Weights of a small audio frame classifier.
Model: 4.35M parameters, waveform 16khz input, norm groupnorm, activation gelu, depths [2, 4, 2].
Training: batches of 256, held-out accuracy 99%.
Data: 26041 training examples, 106.2 epochs.
Rows from block 4 of a small audio frame classifier, named by matrix and row number. Rows with one number belong to one channel. Each number is 500 + 50 x the weight over its row's rms, rounded and kept within 0 to 999. All counts start at 0. Numbers have three digits each.
After each channel's rows are labels from the 100 clips, of 14848, where the channel reaches its highest value: "lies over" is the class under the peak; "strongest on" is what is common among them. Only what is clearly more common there than usual is listed. The data: drum patterns on synthesised drum kits.
# convs0: first width-7 conv (model.blocks.4.convs.0.weight, 192x192x7, standardized in use, each kernel summed), inputs 0-95
# convs1: second width-7 conv (model.blocks.4.convs.1.weight, 192x192x7, standardized in use, transposed, each kernel summed), outputs 0-95

convs0.174:509514526512509611455463461481474528516521522502504539481515491504479551541463459501488618447520547518526564518513550525435454527495441404518543498566526563580464454533544508465544474505494525470458435434441350494493412475526516549490474498492497507489459454510512484518559520461471539417
convs1.174:557460534525473444505506490516473440622526551403523559466665554461581497502512493488509420509508478443516554489563495409474513524422530530469467480433476465562433539494514556631451577614489443542496479511462482579533637578549489546498560569468529455555592516556515564532433535588554514512
lies over: kick
strongest on: clap; one drop

convs0.189:523523511444533467493425538465493385516565458436514540548541504473543536644505552510438605491543544476437458542515484517444487495512530546467498732440559506455467375517432514526481503533506470487508547421532423495505533455514506520495477483499484467487461597503540476548408469571399551452
convs1.189:476448498484455560450543436476578463504576583479529460545412577368451521489493548506566527489505509550387456569515484522497530547417467496533559558449360459406450512445423452437545484529475425532539602457472489508491523467557597499514519531518530512534516510529540442467499461534515521532
lies over: snare
strongest on: snare

convs0.64:477486492569536510471503521516534452521464493475451494535499481536582463526550583542529486492576521503629463471508511483534555499527485539543559513530548479465579523565513464443471534562470398484427453532496448527472441448524557564440446403471570462494505449501524485498523515525494540482
convs1.64:503529552537461479492478484544460524511572457492565518542591472538513495443459443482419504547460518513440498537593584578524551508620528578680598489498441450500490499504512503522507541606530493501549569530520536519576484524443449479483452481494470520473572496552543572519485489503531492567
lies over: shaker
strongest on: shaker; half-time; crash cymbal

convs0.43:503521542508503402459457486495510502518535453506486495481509475484515495556471543515504534450515585502507533579536443515564528512495549612551545424498510471518570451395536456457493561523553439469500537549518377463497543526484540464504484483491534519496469445492485451438472484477526376515
convs1.43:518488551498547534515503528521497541570447532495529482508549529489477482498566518477520504525503528498544484461497493537511462484437493501454455494518511581495539522504476542509513509496496519509513509484525487539501491483517529536492495508515492504514450475477491465423468492475500546495
lies over: closed hi-hat
strongest on: closed hi-hat; tempo: 70 to 80 bpm; random hits

convs0.27:549515515483462436570528458525482558604448431357522407441498551548456510500417474487495479603515531504468484464492460560473526514512511545531470443528582521503505438508484442498585502540465555481417483529579641405494572563561496546473512460457529497546495503522342517452511545525530524487
convs1.27:509432516532539573455528569468540506514444521511514540509544526469448472502589521510508475507482451485518455436494474517461501459438499471429528532503448510518548469552499581433430491438551532476480497464850401513375523474498516540527477524565471459525485544579515502489470456494409563540
lies over: snare
strongest on: muffled (low-pass)

convs0.152:519454488493515557512407470503507470475520512554440470537481428476524497474589504502496395440481560542527615530509431561613530472498420486462463450606551572504477454533505494547487458536427438481428593417554450433502488542567471564516436651559421569494499499504541476506525464483508535534
convs1.152:536487467470566465464419518577497532447479375430471478534507472511495470564539571429527500598435497493513510511429470546459547489524516539513532522484491508554461491526492495559522441513549508365492572467415463384461496403518462516568494483519506386495473469543510511516584564465514444471
lies over: clap
strongest on: clap

convs0.183:543529498511482531438433464539426523495503532505456556523501477494541508485468492514462555444435510544551375488518497495554480526460519499489455461529485495464534540469468449460520464536587488535632493458578476504489543434419623510431521555455441417478541588502515500428544539526546497501
convs1.183:484519490528440495478505517462628497457558569487585501597621576491559542450501504541531467472483443563482497489485398465466499585443494472552531403488490460481433444480509485526488451439502471454421503426542488508314508485548525456498526483465491481485503447559490467573508512573426495539
lies over: kick
strongest on: rimshot

convs0.98:508532523548507512491518464531495476482510522511399488469457549548533570532504658537461499461449513598601537531456483517465516578478320382488556538504519417533437601515496527534545504494478550498525480559510385495485450386452511516478417434403501430483475451494489511554495537452488535575
convs1.98:510432509587474461521527493496518490562563482516431539500446500485494514532453468479544543541587482487465530503418478476497480439417552473445454455436436438483480501466510580465443602539485528553555556517539547544604509533508466544481486521511446513526505491546508517450554470474559551497
lies over: kick
strongest on: one drop; tempo: 70 to 80 bpm

convs0.121:524511539503538493519426585485519546567514532499573523510512464549566460495504580468490376463472495542550483500503525462478488557424294408531467468476502456480505536419453523498494493471468612540607558475512480615516479497497453585470504508548499367471488544519461532516496503467521457493
convs1.121:500448534525487547513512529554478546435434528497492400513585477537485496509479549494566460473535533529560485511535544474561478474505441519481532576548639468491525465492497469445518557533480546486487489493396536513593463537467456435531462535458513360495512532546513534554594605516463550529
lies over: kick
strongest on: half-time; tempo: 160 to 170 bpm

convs0.84:467457560522390490377519493441494410490538447515439538503493544510523504435489464514500480532502554459570527507468502498509455506444362434504486488487558508458585469464522454512539548536584530468536453515506409508527468417534482592465428493460534443472456536521625538507482527469538558520
convs1.84:524503506495535520577528539495491458557558469558436454489486559547490529481444513436452460557429413484457462539485435504471493503367561518425455434448430481501535471474480545458499468447443475460406626521401480470522569548559544559520558539516487498547494462470444496557561439497544507461
lies over: cowbell
strongest on: closed hi-hat; cowbell; text has "four"

convs0.52:536485432577508542517495463535519559431494526527449560459502543558498610474444535555520469482519509496491390570509503496633517493515453552475448481516525486507542549598515447508462570532503364475481507478449405520510530377524630510516493512476534510424439560504494488571387480482473534459
convs1.52:565473412497465502534449466531430426536507519499515463553478473496486468476478483493505565514617573521535498496510523521560547498547533553519509536511506506548473479441517585460579535537533581544595452531550526505594480523494493409471453525537525473472479444492423537511477518431543525519
lies over: snare
strongest on: ride cymbal

convs0.159:514438532541499403564502476517487500516429455565610528533537557460474473521501463429483495493483517561554438468497519526485529508516579705529505496523483485467507466435518509468469505512500534498528409509461383485514565548513387489536596521492522576520531471513411519509546462489533508556
convs1.159:572486604556559498487461570554691573474555538421515516513411435526539429504554477453422455506499468474466440500549489538465585469585531487542481576578505523393596529530531480498470489513469535560584483546522575450574487488525419437583538526538512491494563530572513543514564528538570427536
lies over: closed hi-hat; open hi-hat
strongest on: text has "hat"; tempo: 70 to 80 bpm

convs0.38:512497557470512491406618493515433465533516546497431465412485554511503490462561466511491470513501530531546488493516504514336485550537536577496492527527498508522555525386534480566512502471536436486493522474476452529480494543534617554504501528600483540561456460546545579471563431498471391614
convs1.38:550535371459394485535620490473537515439531428514522511522518444522565525490452586513495542481436415454537482510534540458463503592638500393558525513505501391504499499535441409496491457523535458443524521532485523501466427439488484466490479518440488492490626474470500506451476547430495499438
lies over: kick
strongest on: tempo: 70 to 80 bpm; march

convs0.188:514454466399486512563538455488485540449543518487468554428536519504540520545512564536525424433477521510576505453465460547431482485466603494428472468519554511598450454527547560529424458483480481552614478482586446464470495524528486516399552514465297436514468516516590576549393509474534533432
convs1.188:533545520513449459529537552508463475448489522404510459437602436497589589529455465471531484475572537398481511487455459486414501608498535488520465569575548517525506486459497537477491340396468526462395413418454514479376488488500511534488519476510564510501469433443438543523531633543554523520
lies over: closed hi-hat
strongest on: tempo: 70 to 80 bpm; one drop

convs0.22:508423576462554537510435514492430515583483476502549462432520487505569514432521438522448460536497520529439489414495481498475492509537461507505455550481548522430526564472488439533458514544450351527434560445497484493554438529526549482481507452448544537453487496541374513546540569510437479603
convs1.22:494478474574467441472513418514484512575485597500490414506435512466541494512538487513486545429559484548494463486535479529602445491475481441502458421524448442519477471538504537546533565542524645458654537453517515518587537450502476539439446490539507545519496506492501533503439398399576489457
lies over: ride cymbal
strongest on: ride cymbal

convs0.144:526442487542457441508443524519442542592578527463524618491515532444530512422495513511512530455538524539537487509495393523485500525502488466482569381486515509473483479516428479475486547539519665494462560538488454392558531547530456480517511492524523297570594562501472555526507487467596471544
convs1.144:489567599526555357498424622482612544542497458436433617490460489543494470478501482446441540487479464496447507509607563514516505513552454502497500579510517533537603565514499484505536495574484501472511452442506521560510448520425458387440503422414492661418512557563452580495432573523510503489
lies over: closed hi-hat
strongest on: low tom; half-time

convs0.191:550483549492578430509477510545528519519563494620538555461515539556413512556541493476463489482548539571456530455524487487470415415493485511483488415519485501437561552519478473578408529504473524516503413508560443570519534438508494510489501501562363537523498504517432490475506495475456530524
convs1.191:605471623492513533524483524616518542492483531453528554457483552556598535471567520577482493567451543424553453430520520476419499503498514471641468510499516435484447485540493525520576416485518525482448473452530515505459436519494484396444502486421573520445486571478579552538446579497497588490
lies over: high tom
strongest on: high tom; tempo: 140 to 150 bpm

convs0.29:518474521611570451517460505571541435495503435429514565523533489535528562502552519420494542450601515518547481553508437510444560566483482606490432352411536518474467451475487439514534431518549596530613544506586523459434492602540450502568470427463550471482479421509458499439513477437463479495
convs1.29:406485451509490490483454491429367418458513494492460506449564569509531580495529571494563501522587481411414559534461464540471544523529508495566514523521466463484499571458494545507448458383470480475503515437558478398384555396443501520503504490486445464503439385402508483394515496443476470484
lies over: high tom
strongest on: high tom; text has "four"

convs0.41:496533550459538496523510554576531537432447445469518555496516514473535496463482546452430536412508545388585503460520474586552670510447619575503507487477496521532507604554526516461484495530471356503554476462481357501560516522518410494569456533497491517534542484523502419550385457482426434474
convs1.41:502512427430474536470494438443509476454481486461498489480398517501463406497451520459431432612411374526497447530618546479422482506530488428490474493444461399493442485481388447430550372542524618454481458495547552484391469470465478371526427536575515487498483443439529550604481457462497507515
lies over: shaker; kick
strongest on: shaker; crash cymbal

convs0.119:511470477442516480477566491534522486493439533437473505439467483511513478517472456537471496579504498533500440442512491498596504511475454546499506471511472501519518530455441588499630494538461424465468482468490461476472487630556547549583562525474657548527499517482527513505473463522539511505
convs1.119:440535486458473502483566443524487451499519456507497591502453499557534489467509481524561539439461499505450494543437432475530506488504495478522440525515483454526514528465515437528415410425460441456456476508525462486423510402502531488539538496502429533481521480432485470466492474559471453451
lies over: kick
strongest on: muffled (low-pass); low tom; tempo: 160 to 170 bpm

convs0.79:501434539548518546572564534437510508410494471561547465444542480495552462523491512472543473506485518504497553541461453506514535490493430577525552480530530511536573459632534464545532527459436472490409496434461496514511442562431489508499471567497520550455440555497458560544525469493559435578
convs1.79:534484534515438517467469513476555516521461496516523477563444506590453515478519534482446524492485526429485525449472477464475518520490473518544469482599570516581605498500577512547510504523510399457523569513603457569550484466498476514487460465537491524484575547535507490520545538519510457474
lies over: open hi-hat; kick
strongest on: open hi-hat; half-time

convs0.173:491589460496438502449434471518514479502447465583414496491506505527496422417571524515505414597453515487463534598575511434436551564533485430535451658498475480462483525499530413484450550463502456522520540424532534478535548502538493475487404582551540612494504435482494458360575378489514499505
convs1.173:502561478580539538473459387498356516425501444489456398577437471367411569511454490508572536456516560533476678563521523417465590544537508582518513471546486498385520517473563532508599508469549553487516566475536520492463466523473544460484453489460478541482486503484488588582441514541490473530
lies over: kick
strongest on: clap; one drop; tempo: 70 to 80 bpm